python train.py --dataset="views of escape-time and Newton fractals" --train_examples=145000 --embedding_dim=128 --hidden_act="gelu" --head_dim=64 --drop_path=0.15 --am_softmax_scale=30 --init="trunc_normal_002" --residual_init="none" --muon_scale="match_rms_adamw" --orthogonalizer="newton_schulz_5" --adamw_lr_other_params=0.0011 --max_steps=11600 --lr_schedule="linear" --weight_decay=0.04
Rows from block 4 of a small image embedding model, named by matrix and row number. Rows with one number belong to one channel. Each number is 128 + 24 x the weight over its row's rms, rounded and kept within 0 to 255. All counts start at 0. Numbers have three digits each.
After each channel's rows are labels from the 100 images, of 14848, where the channel reaches its highest value: "strongest on" is what is common among them; "colour at peak" is the nearest of a few named colours to the mean colour under the peak. Only what is clearly more common there than usual is listed. The data: views of escape-time and Newton fractals. In brackets: how many of the 100.
# convs0: expand pointwise conv (model.blocks.4.convs.0.weight, 768x192x1x1), inputs 128-191
# convs2: project pointwise conv (model.blocks.4.convs.2.weight, 192x768x1x1, transposed), outputs 128-191

convs0.580:108140143118111120121122147098090147133108124202112133105112121137128157153118132135132131133131141116138106100107057141105121115090133116128121141098082086137106158178125176080150121113148148
convs2.580:128068136154115114132136103129168092107151127094076148085118136130089140155085138141158103109110087114165145100152141104068163132096112085158077098147145135116088137091192137087139148124103151
strongest on: warm (83)
colour at peak: brown (55)

convs0.704:130129141070119113096106123102127099130130096096131161142131140094132186128149098098119123137119134144126163136152124091136161131152157129116152151117167126143077152186137159109138127071147164
convs2.704:114078136102138125142126101128099077127116131125085126115157113155139087123137121136162113130139118106146119092117100134112131130167161170115110094164122187125160127121136134147145140132143122
strongest on: vivid (94)
colour at peak: blue (26)

convs0.267:179125120137108116137132142138118101110125116125108125116121166111148100113125087178123129130127168148111140147150127141161151100101137091172125073084109124161154107130112131093085149146143144
convs2.267:101120117150123157138130113084088142161114113138119107126175127110165102131090122109116136147175130159118120131140136148083104101120131136111119107147112127098145158120112130126109105146114154
strongest on: vivid (69)
colour at peak: blue (38); cyan (25)

convs0.743:155140136088147107127135130113131151125119116128169129122150116181120166112142129118094109094124140116111130138144102118101130124157155144107168130140145127139151097125118114167119150155162103
convs2.743:191099140104087083132121169160111109112162147118151145144125111128075135142184103102139104166133115100096122154155148115135124112099132128128150161109144168133139124134179095115119170126112088
strongest on: pastel (100)
colour at peak: pink (60); grey (36)

convs0.400:130141154134165108175130143117106117127103117107126171091137117120105080132124094109128160129159102181116147110139146096095103166102109091151164134124133089094154134104139116147147154142147128
convs2.400:142090097109150087159140142154105142136113116136156134165121136131194097160188121089094132102122142140116121161147135106120104158106145116163112160143151122143127116104172142150119145135098097
strongest on: cool (100); burning ship (26)
colour at peak: grey (56)

convs0.697:140125132155150102110156077118126141145091110109151136083161139064124094098136127168136127115100145129075113111114147126129099134163176106084116123100118132124148115114154178109117148139127160
convs2.697:144168105116109089147105115120153124110111137159099111119104131138121115128139140159103086151159149141135161124161096134115120186143119117127093140114128129147091071150148121087131124118114107
strongest on: warm (88)
colour at peak: red (27)

convs0.153:139106115166152127104086085126122098141218154139102136149153154122144068102120127117114145104111083093112085098163156081162133113169142095107093122143095104134087142142127133144155125120123145
convs2.153:130155155137157145147169126119120102153142101132149091147151168125101149128126116117135107083117127107130116115101076145131108109112130134160166105115117124106106139128152122169136153094145160
strongest on: warm (69)
colour at peak: brown (61)

convs0.18:140118154113090139144080114094133118175058096110124146130130142151111118174123126113077101115133120097159143157137159141120134113148125117074136160117098143150121142152116101129172103144132134
convs2.18:122136121122139109158125100104117156161153091133105106130127090104147148130138158114100144138150143138139157063077132123100116129080083144136148140127131145148108069123108125105130130134115147
strongest on: dark (87)
colour at peak: black (73)

convs0.522:107130119111116176112117125131111093113128106173162111097173102135171116150118113154115160103131089173108097127110131133153127096138119105122117093058166151162105142134116126125158125118091102
convs2.522:144106142105142133103128072164161068114152158095058087138096157160085127105117108130125134153163087160127152087112113159110131144115120161133129113122132145111148117112169145130096166145110095
strongest on: burning ship (39); pastel (33)
colour at peak: black (81)

convs0.604:093132140129106094088151123146122112140158073137125141161117138123116126119144160155112182105151164134140112132087102138099128141142147168131168165130094118102109128122161136093122154170111152
convs2.604:148141125150107156152121153147145110099135118124142136159145159123133150153085151105087100141141129096119154116130090148138147111187081118068119117143125088149173143176122096168159150120144113
strongest on: pastel (70)
colour at peak: pink (34)

convs0.70:140067123122124160152144122144147136142119137118077145142131135161145168125151088120163126120098130132179167120161124149059117123149084122122112123138147100083104102106089122097127160156139115
convs2.70:138157173119102116074129099080091116141114137111149174143138160163110112132159157109101113127180106155129132130129155136117110142126129120135153116097166139129094093115169121124141135125109142
strongest on: earthy (91)
colour at peak: grey (38)

convs0.407:088142135138144158092145098126103096128120135091110139129139146086162156169137143153137116107118156121136112161145123141143139163114165128135137116122117108124110087119108144148126085120131109
convs2.407:125105107082089132123101134135126127148136150147106123120130144166144094139108114140136067106109118110124173136107109110117130104144070137167127149128105108194134139098159127091112151119122119
strongest on: cool (85)
colour at peak: blue (48); cyan (25)

convs0.486:150114116143174139131141115142127120137128123157125132105083151164113122156175136117127118096127114115111150089157116105153110128108122144132139118131145106134118129125103078129129146112097117
convs2.486:155111074121107117089104139098133095106148135136144186152109145155121134161117126139149134135119157131145094120106160141128137141162128083136127145113131113138113148110160114142087128096120126
strongest on: cool (80); Mandelbrot set (35)
colour at peak: black (64)

convs0.204:132093094141121136127115159107121108160137144106127098122143140157098131146121207135155120158092152084135111151101158114119142116094126161169127125123159137178178142146124177133145119152148121
convs2.204:123136137098177087132089140083120128139144111149143126133131102132123164154157103128139094132101127122139110096151093162105136140137094091127158114144164141129116108140134109102141116139129124
strongest on: vivid (97)
colour at peak: purple (45)

convs0.422:152136119125124119128133097177126087131150143097138139126116100145151145149126129067161135123140077127092121138102119166099143129099085155159145147123149161115132115135093176104175131145142080
convs2.422:187153135127131169112130138169102126110130132079156169095123131184134102070110093101150137127107139124142114136103123130096130082144126111123116159126140124170113115102128112165133145148116106
strongest on: pastel (60)
colour at peak: pink (28)

convs0.473:119118112135132138121163187108089131116122166116140098111127127131143147075173121151107095139126157115117097107093101113141115156088120104131116162162096140147131128159175107169137150140118095
convs2.473:104145166173145094141142141162161116165140146161086119127104118120148105107103109162112166097122148101126121087162117130104144140098152142096090148088104152149096118110138146095131127110129131
strongest on: vivid (95)
colour at peak: green (27)

convs0.502:122102120100142109142122088151118083133184071108126151130148165140127122154106130105154117181120111139127133141108114110116138150154169173120109132093099161141136130134146074168130155170128122
convs2.502:124128128103135111111107152120176123148104149153158151115166146122127125132133131147121138072134113139120096137140144144157181110100103095122138167084121085113158155152144130122129087137139147
strongest on: cool (82)
colour at peak: blue (35)

convs0.26:133065127150117109161120115079114124140135141103138143167132121154148130132097151106155133148173133183096127096113146100113151114134139168100136120141107123164098117148115142116116140132094103
convs2.26:180109135116144099095153136083174176110164140129118153149121127166147142160153127154111115122184139146137171119129149159096136061112108121118166135156145096147130099128128109104150149153125134
strongest on: dark (100)
colour at peak: black (86)

convs0.235:089176071141121138113096106120117115099145123143136168108113105141163111118113135111117147140124114108101135094099128070119124160133104161120141142095173132106102143137127143141134152109094125
convs2.235:103101159147127117122148107185127095139146114112129140138115153140102140131083154134167103105162115157114093159118187104125139109134118110120142152144105096090094112111096130106142114197143182
strongest on: burning ship (36); warm (36)
colour at peak: black (75)

convs0.324:113125131168122098124128072124124125128150099103102115146152109110147146114123079157128089103160168166142121130109111092117121123133130152116146087125115120094120109159147147096128119115163118
convs2.324:134168080120113152148094082122116168116120090104165147110098114129122144126114125099112124128150142169163112116132104148162108157136157144195072115086144126108126149136139085140140163095158103
strongest on: cool (100)
colour at peak: green (36)

convs0.110:149144151111127145128086167161126131107162097133134103121141083162133122131114140123156098101147125148109118139125138139161099101101112168168086118152108112161139140108136174135069165118114114
convs2.110:177118117142091101120108152115124089130141157126098093127125156125109098132088128100139119112130113079157099089142156148096097128122176123137144106161116127126209106097108135137154097100122134
strongest on: warm (93)
colour at peak: brown (52)

convs0.427:147165153109124108161129138173157124127133108113144083129136152135138149114116098116144097170069123111129154106135110117114143177158117155099117121101124140105158141139106106161066146137109125
convs2.427:134096126107164116179119147137115162111132126131161144145115152138113133121161107112154094108120134152093148169124123130119110102129123127116127084106146115085159093098138176105143081151142096
strongest on: cool (100)
colour at peak: blue (48)

convs0.331:136136104166147107127074138122124113069148158109109090140129129112108137136112093059105115135093148157153091156111160157129146174176130109126102132127127119103125103126156101087113097183160133
convs2.331:148083118115150163104111124144113170125141122156133137133174125112153120154096113120118123108154137105118103154145149108159116121112124124157125124173121150137123150105170137124130112100135154
strongest on: earthy (72)
colour at peak: brown (60)

convs0.576:128152107143134091125130074095169129179128124122158108135115107090127112173158131114113163159110112098123077130152125143157132087138153126115100160137116161182110110128121123129114159110134151
convs2.576:127129160130097087099137144102111091155129084129149111087159105141181162141164128171083144137164161160108102157124156100132151118139172121137151158152101154124117109138103144135114127143107152
strongest on: warm (95); burning ship (40); Mandelbrot set (31)
colour at peak: black (98)

convs0.430:145112108114161137129085129101087138146144159122094128153101148122108138121133117133082093105112105165097159090117129084154095119134119099109161126117136112115144140158131097114157175157147153
convs2.430:130166150093146132141133107137112163137154067124157099103187137195123130128143125101126135136122150105085130109129190085110128104115142137128136157116151114140125144162153132163108144097133135
strongest on: cool (81)
colour at peak: blue (33); cyan (30)

convs0.510:164091163142140105129114117136145145122144119120120100134098119169099130108143094099146094161084122165150119120151147162125135121130158124106154164097107148152123143101133155121140075100155154
convs2.510:168110142124158142131151139152120149119146121099150138141142116142122117080132122097090112130100110139111117140129092112157100129084149125089155157109132101107111126150145125130121169121149133
strongest on: earthy (91)
colour at peak: grey (59)

convs0.382:115122073131147095136102115118129116116099117137122122148111126147104123143135139145140116118104170117149137147178125107146147085135116141109131071119154116160150120144139119148115108133090134
convs2.382:100157102140108111117128154109122163121151187187100138126143170146120110097156129106147106102126171128146119139145138140131098153104162128087099101119114129093140168145123089128186118102122093
strongest on: vivid (95)
colour at peak: purple (28)

convs0.282:147095134135163111111129157157118131173169120100119141137109142145130108117169170159145124134152151121146159131137151097080160108141100152121149100137115149086104132142135131081102162113165154
convs2.282:070102092133121108097108115107176146119118108136171140131141112139113132128136115160132089161128063120132158138131121140133144155085114114123154136138087155137137132110125086154119157142161101
strongest on: earthy (51); vivid (32); Mandelbrot set (31)
colour at peak: black (81)

convs0.111:081134144116135103128154152080123107097139164154141170118153123112132113086138125111125128084142136105127124120142129132154111155126139128161100107117129153121125120121128150167145126087126153
convs2.111:167112138149134105134099124130159108088106138107094140162110120134148142119144112113112110188132146155162152126135162139084160137147133117122129107126118192091161129148118143129140127165118148
strongest on: dark (97)
colour at peak: black (60)

convs0.401:130152133109134105140174105107081162126125118141119114124166116107111102158169155144109154126109136094125114109129125140116081146094136165099189146098139115153143202157116141130116144161110141
convs2.401:118112144147143154133142143154142108130090114154145111135130132111101110187143139146135088137122137162136136138172110085173137142136099106129122135128162105117146119137057074124119145159132172
strongest on: grey (100)
colour at peak: grey (46)

convs0.501:139100144121087128153137149120133166154136144122103113139133121114129097109177126147124136135198153151108133094079139071149146156119105103137131163119118133113168086128091092124096170131146125
convs2.501:095159164151084158120144151134111142149151142114145139185151097126080122197129117124115121069135106137145124169091149140153110097156140165146132155135163146119071139163127140127099091112102110
strongest on: pastel (100)
colour at peak: white (39); pink (29)

convs0.699:111185109132123115116158146169132147117102135122171112134176159115155097160120085139145148141162138093107113133144122121150152139075116175117130085129132142119084132100105123111178133125119103
convs2.699:147165137165133140111148135151113167099110159138136107132150103130150088129088136120130127133134093120105137140142087123146142107121165167095159161136108154121128157156140117178140124116133135
strongest on: earthy (100)
colour at peak: brown (77)

convs0.197:074135102123147075095071123142109120107139120131163112136142093147141111152163175130133125172128154163107110106144124103101145150129143140180146146156143126153113113120100109108104093128143106
convs2.197:072166123130092144122105118119140101132126137122161109101116151151152121125116154171144119144119146096136157136094094092129166150195108166109120123118115126103064124120142115181119100134077107
strongest on: vivid (46)
colour at peak: black (62)

convs0.83:142160129128120120105125083127132107092121127123108166130142119078158102140099159087148142129160115133102121108080161141126095137091151170111113163152125151112122154157149118153117108095146160
convs2.83:104153139119097149101104124099152124108138132155125167135127072179156084130122122159155171114179153099137134086125082104107146097142087127109126174141129097130115132077136161103160134097108143
strongest on: grey (100)
colour at peak: white (75); pink (25)

convs0.188:104125155187137108095131108165114146115123108159125134144121078155078098124120163120119126129083119078125144174143150103112119102127125101159135158178101162130122131129150152076129108109157131
convs2.188:111095147138162154112128118114068106144162156108166083147129115144085145125141115111110123120170121109077105103144158122133138101137135130152132128150123122111145126104134149133117162147140147
strongest on: warm (42); cool (33)
colour at peak: red (26)

convs0.117:117113154136103159127163141107108128119150120101124099124108120162159102143108148121130161109113120100168122116137122111093151162154127152121119150119104125130068197170089198126146150141120086
convs2.117:171151109104122161141088167154135113151121098111119117095112132141153084144131189097109156137142143126111133149130142134089146195140113126134111115124140132143102159133126124119134120133075136
strongest on: warm (70)
colour at peak: brown (56)

convs0.762:133117139145130156151139168159156081079169080087171111140128149153125137133124126074142100124125135117084117117096116139129123116129146148105147134136098140143128101099126124134142159117123124
convs2.762:111073113120147128134108128112112084144117111150154114129139179137140106086136157176151122143098117125109125189149141114136155155167088159135172141089133134141128156131090078206135127088111089
strongest on: grey (100)
colour at peak: grey (46)

convs0.288:143177164163134147130082132133103122118123132122150107124115176142128148162148109145122119146103109111161122112108134099089159070102103124122126154148126132173136072137158133148131123112107157
convs2.288:135106180153117117127124111126162105152132121127152101125118141145141134137125150100096120139169098144131133108105097154132097167138075094100136133118153157103127119169155129138107101118120146
strongest on: grey (100)
colour at peak: pink (53); white (26)

convs0.241:164153155135059118187144178084060128100191094161139102156113115127153126117149128134123106154120151127133126124133162125138141108170082132118154156121142134155167104173146106138137134125130111
convs2.241:161146149149104103142175087128128124150159142112096128130112119144106125142130124076126108083118130120123109127146095175096123124128124100141130103088127158129162168132153088158109140150097112
strongest on: vivid (87)
colour at peak: purple (29)

convs0.202:094127083118125138155115116120094108104166104089148157148132142081084129107075122142109156139144122169149104142082119123104148101084106130117158133148177133071122125092095130138107128123115109
convs2.202:132135106148127147163126127123110116158119136104107110107113165133092139112106129121160147097126149151163124133148093132144145136117104105127150123113139143151155143107104138121138070146104132
strongest on: cool (99)
colour at peak: blue (36)

convs0.323:111130149119158123147136070123145103131099122154155125122125121122155168167165125201108135103135134090079134074092145132150115143106124118069127144169149113135112101146140109079165138132132127
convs2.323:124092137155099139178127157125131133145128153153134120148103122124165087121104113123105129102123140121099120135135172154108132124159102141153157121149127160113137082113126200152134109118124142
strongest on: burning ship (37); pastel (34)
colour at peak: black (77)

convs0.367:080127146155121161123150128122146128140148172171103126139105106166107170150143123129155132186148136147123177102112127128088124074163123133118123147162087114135094113153154130084145133137121134
convs2.367:104150172127126186143120154127144103143157121079129104159134162159090141129126150118086149110142062129123150135146096118161071162122140094129134150153137095121143129113163138127121103138125131
strongest on: dark (99)
colour at peak: black (89)

convs0.589:120087078130144105150144185127171167144149156128137086128128130160153109061104135132140107151119156153131121100150134094160141140069089154142167146169080116103138120140113123095168066084108133
convs2.589:109081123097095124130168135148103084126106105125106127143177143151107121118126166117160100071145175145126126133113164103153122108150119134149141127129152116102095152110160143115101074091119152
strongest on: burning ship (34)
colour at peak: black (58)

convs0.368:143168108111136156114154114166161150120099127176144145116085140127167140139144110117084142141137072142109125102141133113137115098149103094146118090126148149148122128097118159152096154104136150
convs2.368:137132132112121137111108084135177126137101131114105165093137148091111107131142109108094133156126132123140153136161124075119130112141087137097143122157137130112150133123146099121134122101097149
strongest on: cool (80)
colour at peak: blue (39)

convs0.686:138133105158128154130119125132147140105131150143110103116120167120075140094124104110122132176111200151101103119143130130077167109124144114112100146118113121123145095102112138127163140153139132
convs2.686:101111105140137149145102102133101180176143119103121106135122123109124085128126136087107134120166152142118119088110138092108130130080091161129093126121126131088137148133128129137092138160120115
strongest on: cool (100)
colour at peak: blue (45); cyan (31)

convs0.707:141142162105169154098173114057133131151127125174138108093161110153101125154122103125110148118102143093094115123108122147134101136116133132147168148143151121092135106121118129101102095169138115
convs2.707:118133115120064159153135134148141134150155129116148106147139121090140161096131109089149105118184150133098104147135133153106147091104143131117101100164097146125156095140117120117123172106163114
strongest on: burning ship (38); grey (32)
colour at peak: black (64)

convs0.130:121149108178160140111113134141155109122122092154149148084141110106136129138122154123150076108083127133129131155155077155151146111126133146109086127093151164145148107139112151118171134121104142
convs2.130:154126139125120153122109135098115163146144140161150124095137132131126110142126131112112157147135145133149139150139152129132092125108089103106121106121147122087106139100076091147122123096157132
strongest on: vivid (98)
colour at peak: purple (27)

convs0.468:142121131158119138158113155083123125105085115143128104126124080082114122126112170180149090103138118161124167143088142125149114158165132098099117099123094126136133157164116127149116143107123112
convs2.468:133097127087097178115138153091113113128108131145149112132122126129131136152113178131171159125133145156148135108123145081172152130091131158133094151095127127166108090133120103138103109169169133
strongest on: earthy (76)
colour at peak: grey (36)

convs0.470:105123095125136139122138127099147139181145132145122164106136151173170118110105128139114167166161160154119105102116092100115122184103138153116096161142108142125121159129085140122107137095186115
convs2.470:104114156149094159108105125164081096145085175114106111131085140129098122147125131103127124111145143176102151137148126123146138136159116133127126144126107104165155176144107134126083155124132135
strongest on: warm (80)
colour at peak: brown (76)

convs0.492:117165147159134115136143133177118135087165131130164145102140139108108151121132115147112142130137157112109105134122129095121140162148107078120124102117153138123148127110117167115099116123137151
convs2.492:110148154084163089125088157127095135129166120149125099146089148164139151117163096117092140129114108102105133112085136096108117097131136117135117163153102131085166115132170164158107116135156093
strongest on: grey (99)
colour at peak: black (70)

convs0.609:088143064146138095099101159141105109136086138100138102129149106110145134119143145132135116137123118065120119129153148119161142108149164136121094106148088106126072127144108135099088123115172128
convs2.609:117129099085130159111165139158128128098123182143144139097121114120145141106151157133133094120136154098142148112161099119144130137067107134145132161126108129168126076134146180152122106143121157
strongest on: dark (94)
colour at peak: black (78)

convs0.753:141117112114165128129138155134104095126153148144172145103114130128136148118147129096144156147125114128098158152107148098169120139148087132095127134109141170140150145114110123122133116108141120
convs2.753:134091101163129157098165140141207134143162096171097084121120132126124161146138147109108129093153104149124090116142122126132140103131125112160115147115150132151107127108146124163119119142112087
strongest on: warm (93)
colour at peak: orange (37)

convs0.244:146111097137111181144163090116099105148133161104150143146130068098118108138144083158145105072120156123106120119132146143099091137120127119136154137141140123145088116125161150098107123135126135
convs2.244:124155150099157130126120098133108147155144130154126174114123130140130112192118133123132134137097145090145130095129140136159159167159114125113112162113126107104143102122095107149153167114134140
strongest on: Mandelbrot set (33)
colour at peak: black (76)

convs0.670:105109147093182146126113131133114162080096154111121163138173117132138132119139120094109150161128157114131137117149094158111119122153158126119123143110124153132131102131115162132133140114142148
convs2.670:157112109123130144144156129095168124141118131145182110111100137133141151144186126080110140128132159144107102208119070122142131136165120144137083113147149071123149158127107156137127163105105103
strongest on: cool (69)
colour at peak: green (26)